{
  "levels_per_channel": 6,
  "norm": "layernorm",
  "norm_position": "pre",
  "inner_norm": false,
  "residual_init": "none",
  "lr": 0.0013,
  "beta1": 0.9,
  "eps": 1e-10,
  "warmup_steps": 2640
}
Rows from block 2 of a small autoregressive pixel model, named by matrix and row number. Rows with one number belong to one neuron. Each number is 500 + 25 x the weight over its row's rms, rounded and kept within 0 to 999. All counts start at 0. Numbers have three digits each. After the name is the row's rms in percent of the matrix's.
Before each neuron's rows are labels from the 100 images, of 14976, where the neuron reaches its highest value: "responds to" is what is common among them. Only what is clearly more common there than usual is listed. The data: close-ups of made-up surfaces with and without defects.
# fc1: MLP up (model.blocks.2.mlp.fc1.weight, 1024x256), inputs 0-85
# fc2: MLP down (model.blocks.2.mlp.fc2.weight, 256x1024, transposed), outputs 0-85

responds to: circuit traces; tiles
fc1.590 102:496513487573546509461522455526498438478528488444484457545476506464516484479502542449507483513514518541530516502491474505483497527502502509517514452508449461495496440484492465468493485470497473487520511510483540572486491531475500496490521485527500512529512507
fc2.590 097:489528531493494515529452497516493497501504502551532508461523523558510558530452489490511510498513480548464526497551512506491522511492509467498478489511496519501478510503466522501481476524547542501492493498539422437498476505473562472471521498479471511478540518

responds to: brushed metal; tiles
fc1.191 101:485529483512494446460544487556489525500531539515543489555483517506490500419518472508544504515507475530528494480488495544475465466499508520523450502503478544552490452533478477549445505489513509552464497469494492488466519503517473476518497499494515500526513497
fc2.191 091:511514472529518496579516530498445528529456493520466496524490508482493558519511543489514538479504523494474487469511510529527489504470519463511473492462507480483511485491480516466498451471479482473522524485522492504475477479514521533472484538504521460512508514

responds to: wood; wire mesh
fc1.363 092:500532503540511492464499488495487512499527504498508455454540483527562506503496528500526522488517475541513485474487455512505497523495523510501533489525521494505535487481493480500461485491458511499459517513479490503548478477500516415523494491471508512526486507
fc2.363 107:501465512489519466531536500507500507533499548533483447503476499514483518489472482509522491478490483519505516473490474504502541503530472476521534473472497464486504546527538494498492497471503469534497494463510521473518481502521469495493503492494511508522495509

responds to: bright spot; woven cloth
fc1.436 102:495491448523514454490485490469479504488519544496477524498535487481537506497520459525506497506510477507522511512502479533489457496506482473464497492509445484524499516518538451512512515479503465551511505530515509535496565453529547485502496484510537534507487502
fc2.436 096:478537502505527475505520481479505515511498478515502488574510524514544538491552540491528486461493492527514480457493504499473506489506461503501488520465533511492489477510453463502496499472508482511436502490494501521532453487486467491467463483510518516529495557

responds to: scratch; circuit traces; leather
fc1.202 113:484492465483535511519457470509489532504477505490543475484525474508517514479489469474506507510525452500480480456496514550477490476516502517487491446506515533516495516467474498527464496444460521500508483460479481531508463509516465510520462512478512548527498505
fc2.202 111:508533530485538466496535540499515499523501519486505434517518517445480509503530477502502529512508482489506484503535487504512509494504496509479514541492459521491501485498470541515554537461460504469514515490485517540504512486488520496566458496471525500525475467

responds to: crack; circuit traces
fc1.319 106:507490485477513529454477483530443441515446488497518479566456487523502545501461540505504490479478470526543525509518480545511489524501501534513454504523521500489495492508476487482463483477496501491469559511489495484480495470492468477497507479464481505487526556
fc2.319 096:502491520496535478507447481516498503501444475490482483508472541419499506513486500525495483492510540517480482534488479553499519501503495496449506474506489461517492542494488499505490501492475498483468525453486475570511486519501503512514473470478495523494531474

responds to: crack; tiles; wire mesh
fc1.161 099:469474496510502497487458490506461488519540486477520514539511537512520523482489514493496524482470472505480547498473499496513516511514475499506447508520434545506510515472495501520519494477460505486520494455510515488470481524493538448519476472462516513486487526
fc2.161 109:504532455504507448541500500478480475470470521521466454448492531492495492500522526508504493499538510510500515458489492556470473480504487498468517506498515510465503478515468452468492515472547493519475429501489481567520512501497483500508520457499491503482500541

responds to: scratch; leather; circuit traces
fc1.530 108:492506494470538487468465481537507506514439501461507507515499496543510509485496491522488497485475462469498488491511502492493497475524498534479477445506519486542453486480499492486473485456474543531479506473494503523502484509494458490536473490489499461501489491
fc2.530 111:492520496491524539518496574514569539503481539474502474480517514505528575487488482481487478501505479521493500528506528538508479494528462499461472505514487518499466508483494535473506510460474503501460503450496535551505479489485483509548497472508512536514462419

responds to: bright spot
fc1.467 100:505514429480542526523495540465477458506473493488501515535540533507492554524472492475520502455511476533492538513479495533484514500562558503519542503501485498488495467542491524514490532477465500497499489475490522531488457491527515504478473479521531526499522496
fc2.467 098:477522526486500557530493550530508545527498518452510472500430493501471501532436493509507537519486501504515498490508523486521509486521487522479508516480507529503497478526470516489494531461526495482500487490503532539474496494495537522458461471499504481524455462

responds to: wood
fc1.459 097:506554512499496475514538517491462496512461521535495487510428525498496531462501453491502474521505464464499538484490490525500531506549492489539513514486420466529485494480515527514506468507512518527481507506504510520507542503509479481492497529484505511530495479
fc2.459 107:500501518502480491504495535586537512509527511524532477510445470482481483496511549524494551513503493477474475480469485521475502500486481476497508532518501509496522512516500558484561490502533511473471502497549521494488486501492486497535524514486509460495493489

responds to: dent; crack; brushed metal
fc1.445 101:488514502507444489496523452467437485544509481497490459503466527474494500505493469557532522509457503523519535534526509517521470519553537491533459443531539476532512508555510535479522506484475521471478529504536506537513465493518528508509513487497503522504466490
fc2.445 107:493502501497536530481499539502510500480521486474525443495509485505503474494465529472510513487522503500503504496498464486484450519476508513504523527517508466492538480478505488497491523477545497517488505505478520510490496498496464490512540469515475463519540512

responds to: tiles
fc1.732 093:502520502505544475456490480486471512499530502431480470530532521521500519493470507539494457499505504520470509476504523509484496486488520518477472487542461456557492533484497467462481522516502520512570464497486506519474454524503515480504516481475499525503471506
fc2.732 093:487511526475521490487463500524536525524525533512551477485497530482491500497494492501521504473471458508500524513466504510463492513492483484469489473483491539494523543498476484518510494531526520488477462494523494487495501523502484488491536456474506482450473476

responds to: woven cloth; wire mesh
fc1.433 095:480497498515556483483487503479482477516496439470477483512472500483507524473497500462510461516476472484529477504472509495479499491523494520450479507536478505510509506485465485535489506484456513482487502461492521514495492526529485469477479472480521494517499503
fc2.433 101:479489518483480512529525544541499507514500503512534496469507518551517506493543471505506496491539498518472537453549547537468517494523499473515491475545489482510486503491489504473515549504524503520478503483471468502488494484481483498523468494488480532473500478

responds to: scratch; circuit traces
fc1.207 120:495528518506500490482509498508490486459485469512479518500539543515486516446480514480519497508481460475463543510477500509502467460522509532482493507518505539500502504523456499477485524471493542542473493455476485518522475457507456459506492534517544468450502487
fc2.207 122:509467494504521447474491546519509487475502520454488564501472516502512446487521502509508492526479496522525488477505509480494512509512536502489533490513492488508542505488488508496498530538532485509529481494495456481510493505509525509476530504483491518475467453

responds to: bright spot; circuit traces; wood
fc1.562 092:507535477486507559528512530494500469526542501499532469491456535527498543494495519518514470484534479518500487486504505483456536531510510467475472518482548508485533515507485449486477482458471466510482456513483499508524508473444535513495507512539500501529504468
fc2.562 079:486465514501479486507507482547497507522518503504506480522554463485473499525467523425496501507462471501527528503500484483499498494515477522500480467499472489531522516487564539522511482488462525466566500517534514511525451500486492484500449505476496469530468522

responds to: dent; leather
fc1.595 111:479480479498493501495500518492502476516479493507518470565526497516520554509491519521508477499476448542523505525530487510489474488517504497532527470538525488516506492498499441507459505462460483491520490535469476508483507505501508504471503513488512478453474449
fc2.595 126:499483490460473472502488564487496491542534485474484484478533524505533555457522511502519505488520511476476459446487514470469490538516457507518499491535477521495455517502509487498517461491499481526501481489502487520494502508497471482527474539469537529509543458

responds to: stain; woven cloth; brushed metal
fc1.215 102:475488480491532483498493489453473526520498514484509474510498526509499512507468482514532496510489500546493490514486494547523513500509503481506437508543516488532521478526518542490464436500504494545515503504488498527452458507522519460495513482476516509488516478
fc2.215 092:539506517510519481481508493511520485470508573490521461484538500494523532541521474528504506530434487548522499521509497461526508499506486460501463523489492481501493480474512536528497523511462508533521520523472537504517472517506484483509512483503482536528504475

responds to: scratch; wood
fc1.134 092:516521526483525479507505507457474466498512538507518499501544521521491507495459483510501518480460512501496516543465482485518492501488509450570515500496458445503487498520509533522479525508507524544568468503497462500503528532523521493520495476461511471460521576
fc2.134 081:524511482489491485502471506491514524460488520507490509518466530485542477534464490507481506492447479479468483510499483519501459492505493540526491460515507532464488457488516510487479493502496482495491500471515540518532524521503504498521537486442501435506466460

responds to: stone
fc1.618 098:493478476478503502489493513509453517502536512488447484528488496482501485491488467506549460529491480500487490539485435512483496492465475542514488465554501494518527509488550471485488478490515486527487522467519475545497455467548539488484517510512557530482480479
fc2.618 095:501499484553540550492508492457490543500514458482451535510506499529519468481457470490510531544511531533481498521487493494542498544462542538473477508547480503563518479510551476520466467523501475529498516488485487526494493444505495483475460508523551495508496529

responds to: bright spot; brushed metal; dent
fc1.274 097:520522469567485521493466518487457502514455522521525479550490477514508533487500503498512477526512467502518539527487508493448496476554477489501471486489483497505488505484463458439499429444516493506461528463465464532470487477539504487479480517527519534475466528
fc2.274 074:496493474486486481461479467470514509504479489525492489525508554535462504472507519476535521465507479506491478461439466517501466500501456526497518477522547532499573524495503514506511524484529463511525510523474525524490503522456472505491475423512516494504534522

responds to: tiles
fc1.412 092:410463533474484485499484505507494482479498487533541459472473458516503494457476487482557485495485429482533545550454489508489515509574475509522466520492502522506494536535507519495490482473492486513505502469508494475513521494519514501478491517537521575478483518
fc2.412 103:501546458499485493514501490526497487556524510473488483485510494485493499527514502522523524522487492547466479500529479496481467520493549537475462476500492501510477477530522514495527507505525485466515471553497542477528521470496467484478515479460487458496510484

responds to: woven cloth; circuit traces
fc1.82 102:478503489490514467476487493457480479459507483467527493507500474550501500524508488465508466502477468495524517498492465537473465457500521515496478499497473523458511453538522509472479490513472512546520487510496491480515537501545514506458521471466501523510489475
fc2.82 103:510518491529435510471517443416495513486529507483545513459553510534490499538511468476502461515468509535505486478528515516450458498487499500515487483500510557480428486454527512519507483486509521524485463499530564534514514509473542477490531487480517499535477523

responds to: circuit traces; stone
fc1.600 095:497497494505495492496475471525520499514492550513489485506520478502495505516495445512526528491458496510503524503450481505524478497514522507493507500505528405564457556508533505472446527518495540494528508499467475532478510488523530487480519494485520532539471511
fc2.600 085:493508541481516479484504477476476530504505500496519488468540501502500500499471466519510502500494520529513528501449494515484527511508491535541483526507574486495489496508475475487477553548533513530485471508514432458505466483524452503473560495519523504460498538

responds to: leather; scratch; bright spot
fc1.234 090:464501501499495482475487488451484488477546472495482508498536470511492502474501529545511484511487483477510468509539523530538489489498524526488516506536491504490498459530476510488469505469515472508480532512503562525493534536494549438530504500493511495511508506
fc2.234 078:491467494477519513467484478543505492513493512532492526501488483463494514502470514551475519483502519532495538438495510543513505497498504511576488504507504473477496526525520479531499482488481505482495487539493519508544506504503504535502475540494508481475524539

responds to: circuit traces
fc1.503 098:498500481501505475497475548563527472518518558505523492524468505474498523476476464469509480514455464529485500506521531499455500517520507482484517523467490484512479499528485451487493550497472532515486519489501514549467506502517539475503439479514487523468445484
fc2.503 083:518504516470564481494433487494492491490496507503519525488483500420459497512492490449504508478481495497513560509474511477510515548520503505565504559483471492540531464527483526483500510474477524524492503474524463461517490529509482507536513501524493484487531530

responds to: stone
fc1.560 086:505472489471486490448456493518494501513547600502487490519478500509502487496502513509484465505468491480516504495436497506453504527482513499529495478496504476514491489517499509478501482498511496508513483476477495479456493469555530530499481490464491474549476511
fc2.560 075:530519486506498513509482497541529514474515519493489493481509514526431575530465491447460494526504523514530523479482520493484527505498534488535487459485520492512519467464475563422493505494497503479510501473505546527491498483515505508475479507482470468491480486

responds to: circuit traces
fc1.74 089:500520495447530494492486520507483500523514461496516480541453521510533479493510490496514482502487501499505514463476525514501537550485510454461469482531495466505540517528512455523499497522496463499537480524465467495480490496502480443495541514451515490500482553
fc2.74 090:513523534521501505460524434506571509512514540484514490478518493545532539486489494508495492507503477495499511470509562462485504526502502438504489489497529505513490503492510529501505463479530506519485463502521504452489559527479526492524484526468516509458489495

responds to: circuit traces
fc1.156 099:448490499525506518451538487498512435515498500491502516464517524485520503496540467489513527495467483542463545497491489489441494457529513487507487499533483484513494483482490490529488525492474458504454500459458495472481460480535480477564457475488528530473543504
fc2.156 100:508472495506509472468465528528518459476459483510496521504481524508473525467512503503498516490550480507492520515471472519529534486509490540493459519490449536507499497509454486490505537512510502505495503504476520538472535518489464534544485475461508498489524526

responds to: carpet
fc1.377 105:492490507472481479521503496536521481548528522513476515504501453514544514456472533533480533521462491524478540508479495524540523506487509488488490496506479464505486497483467461497517504493476493469505496445477477507490526498509506479486481463444515534530510500
fc2.377 102:504482528519477501498456498519534482492488506497502534500511504517488503505534526530455509498484479463468523486503525458502518503502510456492471539459484525546530498484499554477510529462424509528497519520460480479466469487508520490493419494467473462486490517

responds to: stone
fc1.639 096:487524473494533469474516486470466528535508510518465465506512477530545497458462502525484464515516472488511501485473503526500493527506487485491524520498506455538507505536522480509497527499483498534517484504447499498513487495508517434500484497523493521513493515
fc2.639 094:492502505541488459465508521448521452511497530524527432541496454437491479484510498538492521497507483517500514512480464484533476498506501540509521535496483461481505496481548503490527512500503483523501508506494511483534527522524509479511482492509486510508482536

responds to: woven cloth
fc1.631 101:508532493527505530465492521473509516525539529436523492473467517513503502490502498490537486495511513489511479535481478485509439514492502512499517492498521477516515457513477497533474479473499502494488486524477446503521481506545475473536470473519528491449502547
fc2.631 098:523507532457517465490465528453502510434531517466507496467503464519514471487473494536502527506494470501513479467456452521489503461481504502518455489521528492509494460483500528539483551484481501520539496498528508493528533489532486479521473468494523477484531551

responds to: stone
fc1.64 101:524511461493547525501507463533475493477528505511511487481488518548515488498534506499470504476524498473510542480429530491508505505481524491515477486485508463501500487539471460508536487490522498526519482533504465506433527484528533503492506525447491484506530524
fc2.64 096:533552476490459543562481479480502490512514508476475479490481531580486557509473477545485503507520501509502494491513518528498502511533495455554485489514496474508497464547504518463479529489507488454474497502497488516518521482461518525531496492481504497550514505

responds to: wood
fc1.658 087:522516497522504495512476481514512508543489491496498471508459478501521462476467505544485503501470490468499441457493448501494491462529473522449495489505549530510496512463519505492494496494457473508509514500436465501464491498542473485468474502521531492527452491
fc2.658 087:506533489510475508478483499524529511546506482501455503488524489513451551476502490481496506507536501507522528543446507489524509454508488511466547522498486482473571491464448497501499456507556508465503519507507489455498550492515519494522522493519499487491509509

responds to: bright spot; wire mesh
fc1.56 111:506483467513487501508499497495501481518465510499499496542485490490490532506501503467521461466486485504486496543489465494474480481533487470494505458463493531505506490493518462480476512470424521475494501518468470496463469491512496518468519477506506504527476496
fc2.56 125:518510483494524533516469523500522496516498512519464526564520517484489551489535516469538500461502487501518519511497497499515489521515456519453478493496448514468517529540463473460504521529491490504442502490472460473475480497507482504518434499500501502508539515

responds to: stain; wood
fc1.170 097:490470482527514486501485454458443478507524498512508483517511515509534538505455494511520490510499466517542512495517511517510482509491519474516485488559511500488502465476534534498519443527519488539520521480486519490463456507487482477503481485451533511481510489
fc2.170 099:518482487488463490502557507501438459534427512485529483545474514487530500499467459523520495489469503536521492504553516506513488523509510460538460477506532526476490501509540483549505507475523477489498553548499479484489464487513456484530544531470524502524497507

responds to: leather; wire mesh
fc1.672 094:506510560500531504468481508474473468473511482485504527499499501514519498490486508478497512474484502532504496479516499502468508472500519540520552508528501452540535501493503522483477466451475468520504522484483449509513466475536477487514466513503486465514540497
fc2.672 093:507477475555498551494533515457543488489451521479475544486525505529508494480520496484495494531501529483523518507499477523555482500497498530496484530496470509469512517507493549480478525514473509498516526466489518534536520473516486494517519524469541466504492445

responds to: tiles
fc1.743 110:501546487504516484518473548515513475443487449452479490540503447560560521486470497498526471513514471521504514510486488473501532495534534509478515488495527511508510484488494504500486483495518443498487466439468496468500525491492461473496443490504501532506556477
fc2.743 119:505483511513516496540487507498487444490509528493542559545506518458524496482564482455520488474468501507546495550454452488426482504521501506455506531500463495528512506447504518507507538492470488522524500489498512500551519511528521519502521509471483527469501506

responds to: wire mesh
fc1.419 107:463504549527501518411508466485435485455511454521518525502465500524538501457497507501532494497462483544528525505499513544507521502540491541552455499524454528500507497483500493535449485506496479553496523501508460518484481495473506498494470488505536501475497512
fc2.419 112:491548506501520502513460477526508493512473519507499498547477456501454487473545496457477468462496493500496456501558477466473526503520496536494517505493476505514443524502496479489494508508528489506490527528516473492536510483527550490455494512475490507500482494

responds to: scratch; circuit traces
fc1.330 103:482557464484502487470475496531468503491539510508486499563505465498480503511515524496504450486538493468485494517518508509518511485511483527524473456468480476521483505482517473479452491437514544532503512523476504536519469507497511495517515507475507499493473470
fc2.330 092:504510506506530569506495543553507482528486489506498490475464488480461531461507496500470507498518479498467512576523541490525496493523492466481474531513467513529498490483501537523538470486450509510500477495512503564496503493468549501494491489522483467489515479

responds to: stain; tiles
fc1.208 112:486529514487527523517454500486457474523520505470475489480477501494487517513499513466500504454487461510487495486464481507499510477506498506504526489514487502527491462532461526476495510474499508475448504476507542527468444516495544532492469434518496535493520518
fc2.208 107:522499515522514511502536477521456493492457475533518500494512458479491500520503490523504512566517523512515512518536469494461519544501503483529521543524523445527496512495523520528539500475504508504510513489529496429501508501508530472488483515535486514492538500

responds to: brushed metal; woven cloth
fc1.748 098:512501492519494508465478494514520487514507536471544504545464492538486539492504489495516524470480485479485514472490492549490457507474520478464475511493479479518491463564523527514505507540473506522509498492479518499484534495518490495493462467482500499509475474
fc2.748 111:519501487530530494542507500566530496516478550499500519508478506488494538504510510530497503508455506503498504477522527473464509518496505486484481478498493514457524481507502530487530444485490481459472508471471576553503473468481464510504514517516515470540429489

responds to: carpet
fc1.200 092:505500483481490516493483536511461496478481492470510483432523514490547462482471476458510488481467493483471528514467460465502496513501485492538492491533528483503524501541510526532498528484483497493496516484524471501551495492544506477521503501475492530466535499
fc2.200 089:504472528482456522486505471560466505482477515526531506497476514452524504505514495504541493517477464514473505523518491523510504494500495505476458497480528514515530542528567483495510540493512467527483498518464537465504501531512532497519488520498464492433524494

responds to: stain; woven cloth; dent
fc1.508 088:504519497497522499508469510468489506488455492492502501498468518509492536512504482460498518506496510497499509512452489513448474451539530526513485470508456505533507486520491552481489481538527523507527524506473489526516483475573511480522476467465511496476492540
fc2.508 065:500549504476515487478490482466481469464479518459496458504535493426507464518472510510474515526501509521535476483425488511517473492517470514539520531481491484538519487496496519525501517506479476501511524552503534520508504494546483503473484489517534481544494504

responds to: tiles; specks
fc1.608 092:473524520502484459524510482490517470522519492521531495511487487508513433480498473499516448484462465519523533512456499504458518502519517517463478477538520474514490541539458460515468465536506485492476458479476472461481495505514476497513498519513514565481521501
fc2.608 094:489539476464480552466440517483475550473483480553483516430522530517519574506464526475503490456539471522468533518506522466516497476511504490528456491476464523524504498496462536434450511466488548514456540499510519524499507497482540477510516534513504505527536496

responds to: wire mesh
fc1.280 091:464494511472514538493509467471455490511492511507467528514512488544513471491500460467503471455480489538495513501491507489523507507543532546547517460501461493544481501489510492505467472509481502536548527480487495525502501470508458489492512484499538500483445500
fc2.280 097:466497487513504510446512488535491521494483507506466500467476457516540532491490486516528492506503470494510513516527442490511464531545459467519539535514513446500518518498533499489479506511494485533482520518479486460530472502535517449506514519508528525530481538

responds to: brushed metal; crack
fc1.628 101:478514500457524526542469476498497490510525489509545490517502497490513515488496518533533488454550453512517503505518536509499508510478505464494466483488499480498467498499488502473498480469474501501506492519506479546477521516511530505495464491468489522480491454
fc2.628 091:521553526532536510485515491500525465492480487470496457486507444513533436488503486461490493524500516537515477519474475493501513494541504496494485499507525511479504520542505475509493489507495503485475518472482490524500480463526459505488517508473484473504500569

responds to: tiles; wood
fc1.242 085:488559493522487461446503475444498508491531460503519457498542508531534532473466490519483483493524486509510498481517491548471500495514515510508454510530541488538484498491461516474460528455489529484490498479487431492505537498511468476513458509534510539475471465
fc2.242 083:495516513490477459517499478542497515532520549484517467499473476483516481488485465541488525538536515497490471479478532474485472508488493508543514501495555521492485479490538513538513475494578500486460452479497556510511514482516483501452528530510505493517463494

responds to: circuit traces; wire mesh
fc1.299 106:502496492465476472515498515537502462462513515487501476514490537527549518449452492517536508513500463581464515502488482504557531520515483489528490472508520512477482536509482509502511496500456497479479512469453539530504498496491542481493467485504485489441515500
fc2.299 095:474519541530501511503535550504524522538547548508512508462496502475494447541539486478504505524480482461476459495519537417501492516517504524526512532473524492515502494462506532507475505484456494520523474439517508449534524484524539500499534511487546515503503465

responds to: bright spot; wood; leather
fc1.231 095:478503507503508492469474513483500462497503510504461503489457468510536537485528466512502431475549505506508524497505482500501491482519530485547517474536530523491496514458483481484495478509463502498505473495488518532502507516494515464492514457496537520484491496
fc2.231 083:473509485507490493491476523475484454516487502562500533473525475534508494519483453511517530505511508499508489550481525493525487512538468513539518457486451512489465478504527510497510474524502527497473521568535477513515500501496465517469569517483556512466489480

responds to: brushed metal
fc1.281 118:503513460524503493491512501500478485481519497554484480474528484517497519479493519481514487499507472486527551500496450507483558491525578487544506483497456476531525479494500443462469500481454516495526555474512465474480514464550526447490483512463511490441506484
fc2.281 120:498497520493478499496491494544542478520505493505484473489463434482490452489487503477494518528495480490499528512523440519501511490541488501495487524522490486481495482517520500460502479501518501481518538548464467496542502465547507464515508551501514516495486556

responds to: wood
fc1.142 099:487524515472542448547508512449467499455569496497498491544540476537504522525454509491520460510499464501498493553500472503526544478522472488468502497554538503488544521508554501494494506525530489527527491495438466476474518480520475493507499462455480491483527515
fc2.142 103:503538501544494513466544473442514491480465487463479497501494474542524487479527542518489536509485502512510494491513454498504476517520506494499465543524487455474518493486522491506511495481464476522524479544469487488509493498540500512469455524529505516502491581

responds to: leather
fc1.252 104:512530481488515474465492557487450504455508498510501460487477482489497505484510496521516517506534458482495505509510486514545504482507492509529512518477543487545513476539509491511481509418507497512535527534508484511511564498519541469526474489476507475516479518
fc2.252 116:492506512490477520490551565482507536527544511496478506483500477506507541491499514530489527508499528488515492484463539525529562474471495471501521497483522560497516469465511521532520490447492504467520534469498529522521482457496531496487481469489541502522492457

responds to: brushed metal; wire mesh
fc1.745 092:528496470477473476494487496511497497523522513524548503533501509498507519511521507510507471443508486507509475507529465544496506521514481477539494486493441476523494491484529535515462511511452498528562485476474479502500521463529476520507468505479463509508519455
fc2.745 093:534503516545550488483507494494523471501468495488480491466490473500485493524462478520463515531465511481509475490487458493518513483503525543498513529507536493479508519525467525508495555481468462438425527429531537498538530446474455535498529501497507497503510504

responds to: wood
fc1.404 103:514517461490526465506491468476492513460490504474498515539511547535496526463496456491482464481530489472524490519525498507461502509535475484498442480479445498512503510488501500522531432479489480512515487494448494492472535497515535493469495459484475517525510527
fc2.404 117:470524512555477523518526479508519475520547529498552486499506463498502477533487506503542500496532502555512503511512518503489470479521466496502533518499489504467485525538525440506491467540510494530508506548496462489526498511483511514527517504486513485483518506

responds to: tiles
fc1.644 108:489506503475514484495575524490492498484504513484516491499450495526513490487447486529485517494497472514492516478506486504521446524503497498501528497513465504509497499551549460486519517507515531573541467526458500524477496540518499466534486468507501492505476531
fc2.644 107:486508514488537513501526480464508510486484477487525483559494480474490486464485490495517503500499456484536520567522483548528512511490516488474526529496489494468559474440506523554525488529545515523506508524510552443491509496513501493502520471528510512527501512

responds to: wood
fc1.553 099:499497481500546434509520488514495491524484552499497463479512537497516510467481467480492464520512493495551473459496518477462475484488479494533513523491485506519456449520502487520519505503511476481527483502482538537478529506513529461504495504477528487486460550
fc2.553 095:466489528408493504493476496528489468549526488504495476527463446529471492457514487479554480485521464490474505478496475491501499486520470490512511496520511475472500560513514541498487492537544478503492546540502504535521466509514518487481476490474507485474548522

responds to: scratch; leather
fc1.531 118:468525481480511494509506481532498525507466515516507487509473497513483521491519477518524471520474432529518504514509517503527506449506514519475475464492470482512470449498480516475491454458500521496452518519508528489448477499475503468506535480486508493533477474
fc2.531 111:503492509457505539512484571532506485525454498525492477528476508506535516463493483502506494517498483506477511537580512517498519515515518499470480474543466503498462492473516516500499486473455530494485500459516534527471478507466497498560465515505495490488475444

responds to: tiles
fc1.502 095:510479537502535478483525520500488511499436479519557508492496500496485515459456474484498483501505485506485474508548475517514509503499502498536493490488526454536440470526522520501473466462454505505502533499497467477475484500482449490494487476461510474509508545
fc2.502 083:493503478507471502537489531527527524496474548503456508524504549544506518512513478492527490518497483504488488579524523528507483490512477519445505481494482548502491479511483508467531447498491504503472510494519525500491441516450499500530487514501510491447518475

responds to: wire mesh
fc1.443 108:503523477498524507519543526471462481509522514518524505497483504500535546481493494458493468497490493506496477546512488527468496495520583547540504503488480508514511464484475521530469495475509520498528484478507488537480433495502438489500470497479492539514458488
fc2.443 113:511525514515498478479508449528509452546488489549553472545521502465496459496502510504508476522486483514524510545497509501495506506486507533497501467496518548498491491513475522544494474507551533465427522458469468470497502535509510508497520514487501485513491562

responds to: bright spot; wood
fc1.488 094:468474492487504527452495485481483525546486497511528484497515485503520556476495531519515491484527442500547546524497510525446460478515491520516528476487481476511495523476453499501505478470498524519546496487486496514468571513520549500514476456519508535470480476
fc2.488 085:502508489476493506512516508472475534522497454438511494458494522501507444521490459452487526504503522539488505463476511507515480525491515526501468494517516469536453524506472505510485558450531503505470476509482537556484505523497477511490463469477495496495529558

responds to: wood; bright spot
fc1.320 109:492513511517530475484461486450496472509511471517515478517527498485541511480509554518509472484489491491538482454494487511492496532503481480550540509513451435517500537508510483528507504483421487513513495506478449533521535470503453499481490479475494483521483547
fc2.320 097:492491538497534495502499511467524478505546494505538493494487502486512489507480488472502508539489523530481479495464462522445515564516510514486490494505482464480509525510499492501508520450482507527509484502454497519504539499508435497465499459501514519547517545

responds to: circuit traces
fc1.388 101:498519513497499524466476456518445468499504471489485505526487494496524506507518525476477520496491515491520475492428447492497533510497525478469441495547502494537548486502516536514495540494439514502513504492471469507493468503506536473488466491455497534464504558
fc2.388 092:498513514504550470508534493459509483503518470470491492489526522427472440506497502509491463473478486496473468540529464478496480514517517502497498486490485549551508482487512539564487477558517482526531506474499489450475516527522514502511530488482514526473522493